Weights of a small encoder-decoder audio transcriber.
Model: 24.2M parameters, encoder activation star_relu, encoder moe top_k, encoder width 256, decoder width 384, decoder layers 7, decoder norm rmsnorm, decoder activation gelu.
Training: adamw at rate 0.001, 11600 steps, batches of 64.
Data: trained on strings of digits, spoken by a formant synthesiser in many voices, 19.0 epochs.
Rows from block 5 of the audio encoder of a small encoder-decoder audio transcriber, named by matrix and row number. Rows with one number within an expert belong to one neuron, the router's apart. Each number is 500 + 50 x the weight over its row's rms, rounded and kept within 0 to 999. All counts start at 0. Numbers have three digits each.
Before each expert's rows are labels from the 100 clips, of 14976, where the router gives the expert most weight on average: "top examples" is what is common among them. Only what is clearly more common there than usual is listed. The data: strings of digits, spoken by a formant synthesiser in many voices.
# router: router (encoder.blocks.5.mlp.router.weight, 8x256), inputs 128-255
# up: expert up (encoder.blocks.5.mlp.up, 8x128x256), inputs 128-255
# down: expert down (encoder.blocks.5.mlp.down, 8x256x128, transposed), outputs 128-255

# expert 2
top examples: "six"; "nine"; number of digits: 5; first digit: six
router.2:516477500492591540487416447501492529580583409592471567469578488438595547479469535477483504498530611570524492485435536511529501440459558445492410532525428463581468470464524576518509559432594537496494508501596565495464558484522524537526557554584505591448565452478445451490473512486491485504511448437473485459511533533514461537505570487533378441495470411378546530541552537486485413532527
up.0:452499449485470465465510482467501445468545479537490598507460510482460483540433488426445511520585507494481417437516551575442494513545524381509522395463574431596558569530574480501452482502418516491499472543544391490575538489526477432483466502499454500511446533439501575419526382545500594479491443585525583509548507408491454385501446573471508517470556497507460443535553493494501555486482
down.0:507470424523484441595503511530453482526479368578503431491567425532498423492473577556557463430535465501473493487470388550466530441550524486461571552599522482526458480449421518447569468455613572482456529531551546413532458520564516429475464444501531467530476487504539526443378527518400466479461518509436549468588460517497555520515399431554425476466542581477477473516561523427439429492547
up.1:541513446533509489401502533456476406397550486504510500447543476472502495576580556571555444427498532458443520456497474471506498594499420450601413484428566503426489452478446532541469476531519542562436439533542542570522476437465512523464521505468518529567507493511492431471584475560455570447470523485496464415532536511515450472555582548627429491442499521566519414563585397445523460458527
down.1:496433502519428424583542547507529425563416459511512427468573499501491486523429488473594408456470527530435503554473422613522490496541611501433567483531509510546503507535410426383522536416579500513561479494509533432533424570464541440453562427469537523443509500522511587562517437506421476504538510437475546475575491538523499472555444397475471533484534501552382549483540495426468496512546
up.2:461688465468494468453504408487447448448560548509468526532491552469528516517463487497540530535570377433507528517567523600571484464570516540505523479496564551536527558476480557488460429576487464504491513504537470445561494533475444521515490427508421502565439504451454564514489333514473535488519517530542453523515464464500469388515461566516500505496631484503547430522415549459427610475468
down.2:534400474590529520542501499530477494505500414554520432500574410499476448416519610505550467471558458513462521570497422490506482411542553518430553520538507420572467464496448525435550453444615563491521539530508557402490475519551553434385498504530544469463403453518507466451420543510402481488504541476481536510603453457508484558509404505538417467502521518427382505567560523477453459527535
up.3:491526456502519391420559497440483565627587449483479453485560537549470497569437499491504525615601411518569476560609514538612444529468500458513435486462481459435433541452529496440458475515486558540547440548472459450521562473594441501544510566437480471496498618559559504505498426501537473481504498482470547509463457433537508433422482541474477481529527472482475573430518475528501485497488
down.3:575422489612497531548432469492419450578548461532543429464588445485480482491438520468538440497553512576400551469592438558506446431499640487493577478533520468524537455512463505445521452452555571537547427483522586447503474505489567447509557530509498506551485466505533513524478528412429533528582443423415523500532488534495485541456384490540413437498540547375430469543589477511432444509485
up.4:415481410495494472525449444470459577524521549494495517499501484439530493539475472407481468538502506542509549349491474538467457484457481452454540507482473484510561543499588520527493480483416510467505455432589527523453473414523526375519522505490409415502557469502517419412518486408574562487442478629525467582502527500599486516545505471514480448540432576531522529542523533625498437482484
down.4:537495519483482438605550482544555468516464407589511360474630456538454540500441496547615431541546426482488511456488439600427471443577596527495518542599531549495456563546405446413583491486508527545507474556507494421484419566514549419489518477513507462510528551445472548541444479463399474498493445539501541537567465560526513544448373381507452510429537547447453507454557536484447529463577

# expert 0
top examples: "four"; "six"; last digit: four; first digit: six
router.0:519398447561498540450469394510543530580617410498469507537533523427483474523472538520518500505472512515562429518390499447550518432453409517528456574510428521540532443404539611519417553507603489491522526515471602487464566473440525559525553535577575588474495503513436601522500567465479521460498472426481575490525555503466476510492519459481411444500549472463510499469519527528537449571452
up.12:491518480573418496340487562437447504561526429533492491506579532429578485588461588534459434459543556456484504502520446536467451537500465495549435500440417491523472414492479577523504474504509573490546567513582521494530488455413522508491497555436552456498425464479506487484572447524483471419515455526525538468484550506524551443454563534534469519560472447610452512523507432532395550600589
down.12:566562502510502469501502446608447512357492521519431490457479469549394455513456453536465502549550453523559431514550483478392405452423515550485509450500448430478547533543542470432485421422419473526494443474431496515439567554454518436621510532491439500546552582460539499635539488491595604588506502534453493516500531514484486571500526537471527465539541553459506526438504510585517454500446
up.13:534538414554493518527437438520515490401589419460406464580516557421500502490501522511488532585554482517472466446515453538481595465492489410459593448406630447504502581561509498485488425532460521450443484518482510457479520475532425426440461408416483511572505518452478477477487461489494516473467560504519456563503589466408480513561352545524458585439531577537479367526523576495515500459414
down.13:492534425445542519512465487505547487440504539427470502479520426573423458512546521418498470502561536537541405544561470408510461541384494578491537511503504438459504548600547548485412462466482498609542499517462385499488578496489584478505484497533522499471512433538544531476568403538523500517542549491462440479492407597425460510523503554535499500563640521528456521546567490521536423515421
up.14:577603518505515423458511419481392468480520530541538527527552514526479463517503387493439470564550411559492552392500529640545389489540552504514455445458564486524505510500531550435513446471449487400444498568505394517524567522584492456493560450516403490562410481493523457520513464494512441470487455512418535618493584459498493433554450645570503490551599531490575544499391508452520584506518
down.14:545498476486524547395483510531523477495539535441525486491505477476404495510528534462491560537602475534552475580526458352444528546382433482476497520553444438458505505556539546446402487474466403562407452521445430513561502575523506495553495566511490588525542452546492512443471475572555569503535541475496412513482524589464408465531508544528478487530546486486476484498620445544571430486413
up.15:556550442503527416422514462514512525484524469517480491519506631526427517522550451623507572567546514499452566465541594483549495512469545543524495449404495537504469528442475541464419443540503518508545494587519452459518518464555460478423536434468502388570354521476538524363547442467458472464412500483553425460544508459520522549527472636611494450456551569640514530499464552500400507482453
down.15:523511444478446507505541419502452414469528536465468524484578431569408514563433476472510498570577401485474482526633469491497421592446505482497512455493483468398482579555612536448448370480489482543502540510466427535527492557492555470558517520450438481561521532516538481514560389536511484542528482493550479506471556575495431460565481522481487519488543483528541529473535498574566523584460
up.16:566427455616505558514424467411524503559626568584520578575580418494494440570513558470563486564666470542416443521571466484612454556569460418537491453505548478483473494473432546550492438518531547556549474490456564471381461515527517460524474529511423493511466514506398424536490498512543454468589463472518554472501483467509498456441440442480383461423535517418470476542564493541540438486483
down.16:569446534524459530406516526466471483500519556543551529456479456469490561525453559443458404521602558532548510466516445526484459568518499485565423387550495426538543542597491590471537483445417460490432429543502473500590543554470594456426606466541481519475512457487468505535534414584449428445606426514475492531499473532421392469533518479453517547483524523466454440460508410458540528526550

# expert 5
top examples: "five"; number of digits: 5; "nine"; "two"
router.5:540457558524570509472404383554484520538601473459447452499555542454508510514487517538446451438416549618534492491403554498513469453494509539451411519525513444562429426584512567578444560474540560468478500445518557510469553520497535512562572522496514603482492480490495499404498537463473598520461437444458541509462506458483471552500565472576470465557472478493527568493512596510493470518545
up.0:531546546491490481456583537467514449446535543576544531481468510601466479532522554527549467540488511461545509518616454579528480478508504455553526443486553598432524388482447514519489422558458493496527492578495456522479582550560473475477431504518473490471491608559597539524473399524475436452527475478549558515468472403511471361458455506452591496502488506491496527456402493578588659450538
down.0:465490484464534428467598528470445468572507529471442522550561492457469450501530559534538488522497525449472567533519592496521433457480530603545411625561467531526400478485401522593492501507502558559538549506565444526471483501526556599493401652557548528334428511586523457442441495481423498496522536502536456533460464493496558453385514513484489454456512456584491494469415521578527520572492
up.1:470559506521502436549494497411472424530604600526525547496457471529366459519553512511522517514521401473448540478512496494527435592466378441559426470494512533491524568554509527559458385505427499481477440616496521579542482496587506491464506474407524445581448523495546480478465378472474441409503524552611449461471540514440517382495519561466469433514482551620544538469444482509540546460518
down.1:431513535472498565443470511494479490561493529503489467469567512492518535519519502585576544480519570447458453530486512442492517496481566590431472524547465531476428516453444476524501460507522652563540603503436489515433478444473575546493441602536554487383527543534470545533414536499435426489493474504517526582516446422486593468448442560534463422543469483546459490451488518524524537540578
up.2:485517569510480385448472516487565439471533580512591531413535555519544461518493445538518460464613531470462543561585562575617387557504506403599521428510505471426491514554506522508419425549407490583496513519484467553610529484521535520516544448440534492534536463531445530519482367464538486536555462460508530503463486525526526385481565509413562536521544436534537520444478454476430534421497
down.2:373494541421522465495536492469546469516519509496467512503552528429484559479436595545524522485447552435473463643456584445433497550469557555550412495516483536491437520410471476504529567559503542560510624510472519501519508452522567604458409569531589525409463490544429494480439524479492513471551544463525443470516456470506532482487553554536431497601485498605477434505435522487490489549469
up.3:512525502517479506522504491488551403433525473571519516526542527538429473503512526473574504505562458484481471513457614557502380435510562483503541404516479471517580557526460537429458412540433539464546495522590509534544418539484564537436559507454491504482442515498469490464459408517512439508568509548681456578560527472404393428529506543603462494563616535478488519505502554544482515447416
down.3:400547509459521486507503583506569509531494535496475519496555550448537567493569556591525555466432523450459456551487570478515508506500554559466459543568419517477409484450463479549501502540544545552558597470467490518455465445530559568508391647523573504378439505500490452470444529510431544452484530466569501516521518382478584491415514526544469441533508481585555487490455538533501505552513
up.4:454554494565513542502414575502569491483611419499517597555460495487427505571562468472483515499535420563409481428557480472564428496534521426657544435395546536474535537515461518571482442509503501556516433537503551428522413512588528452501452533486518519558461489541554499557520402539486525449549475497524478426463486486478554404488462551449372481447497582538573494520469458582532522482501
down.4:416490528488510545471520561491451431536552590493517526469566557508412429496442478493507520456447509440487495506486621542500444553518562546510524550528525505476412527403467497569527454550413514555568550494406520516546481457484554588499485580458560511459528471543478510498465467498396527455424463476508434531551493470433570469452539510546508526514490470513528508470470495460486542525516

# expert 7
top examples: "four"; "two"; number of digits: 5; last digit: four
router.7:521432480498524541475487437520546451529549450390421424601539546487540545506477499484500508476500512546475460585403531447545531484458429551495429525509501479481492483444528557584476455527561470454500502563487558500468505518561475513506555470550600545566455508447476535337486547487494520461372465445419459425446536445435488566484519551567461514563547494476530533493542601558530458578475
up.4:501424463471519483469495499449531463538555633553531566594533553518488426554596519476422484496505447498479438494544492528533452491510477412578575473557529573493513512556572423473457380520426490484574526497542559526480487485496582425501453501394464560484554516514539455524468480455451424408521435504534468539476511496492514439506528370450529500488480541478438442474460485614525534429447
down.4:434486399571418420423526508480494552472521493452478463522493448436567469586431493408492521497541448496494496553475570470535467447540495543480509548531461464557499497540566540502408555486509459506534430532481403498573619559499583559532574497536594534480522493504477553404493498528476452466515482470450510468462530548522436429469554529524577514556533511505524512532561443583453450526462
up.5:485485482496461548539493446518518510454463505525547371564458545544491476467567536569532508445534543509478481429515483478490513534506558590486611533480418462552602471553494475408524453428475502475441563469518511434496464470485560407519528358495476457561461439422492439547459442448511559578508566515505460581571477598438542533568388500542513527488535544474496468493455498530494465550458
down.5:457483475544386522449538409531516602470463512518492445541445565470577501498475499503518459533459448438529535428484433489455471455643569551485537583473457538557478470470509553484462537529439479507423463410511451564530477535488562494525525460621530603505595431551468505457491600378527516467597414465475510480530388571573482459489561482508488489522426573538559545486514447581456437442463
up.6:499533580517473553408534391556575488496532535534526536497485495472465551445557538516528434482591549456465494434445523553551404413534555434554488481373524483470536439471407527455430454508484388519574504539480514549564512414547581523428524486512424460523459475481515469486432395421595536454546504571595527568596468389470514484540416508544459534477511541449447451482460546514482544522446
down.6:382501418496470467493565506601527576476458474455461455480462487473624546463434498443483486493455485447563497525413491521448526435521421564477568576549424507571488464544535505440438584490567478455539537470507491495545561586486546539477544443570516513490592481481478472417404574502470458512484540513509484500556477558538520522465509503593570508594436485515452551551454495485446456455424
up.7:553508475415527521538568506525524443411433555457495486537449581522464470440554493580507444502534557466533477527584474488443559506472471576514631464524480538538568525559463439358558523431450455525425604470481510463440480497479564472500511381570529521486486428457425536563500504514440541509447575435462492505573442559456442541478457488438555565530521491433456423507501482494483481519470
down.7:504534455539416437499510440503545607484478466565491493476450515495510545455489437544530502554464495456503548467487493518506501476575520576450548634500401489533503493449543554383519493498476453451459483481491535518552482575531532502570515410568431529549557489552499413506524495448496559475490525400512462528499498577505432458408539425456546528446455618530501439461449502533437533512460
up.8:479471383549499526545481524526520527513540428621539455520496410511560494545502516489519456503461580488546516449396480571505453480496465496472537558479459437544518523445480612511474432495499453460427451537608482448548463479457569461419571477431441473583513458472450454442492489458534564471478516544521567553569551532545522483569584453511471472545403621556483432478497497459392431540551
down.8:393552448500412472540522466560576595496488500451436473537508462477554479525363454454512487496564489480564550563382519518421498519507481537489529588513415515585415550584532508458530542497508509513504525476527395495509556522468520499452564478585472495402594510561417476436456530494531474511491555462437439482539451555531548484427586528546521512485470505508517455479565462514482407547432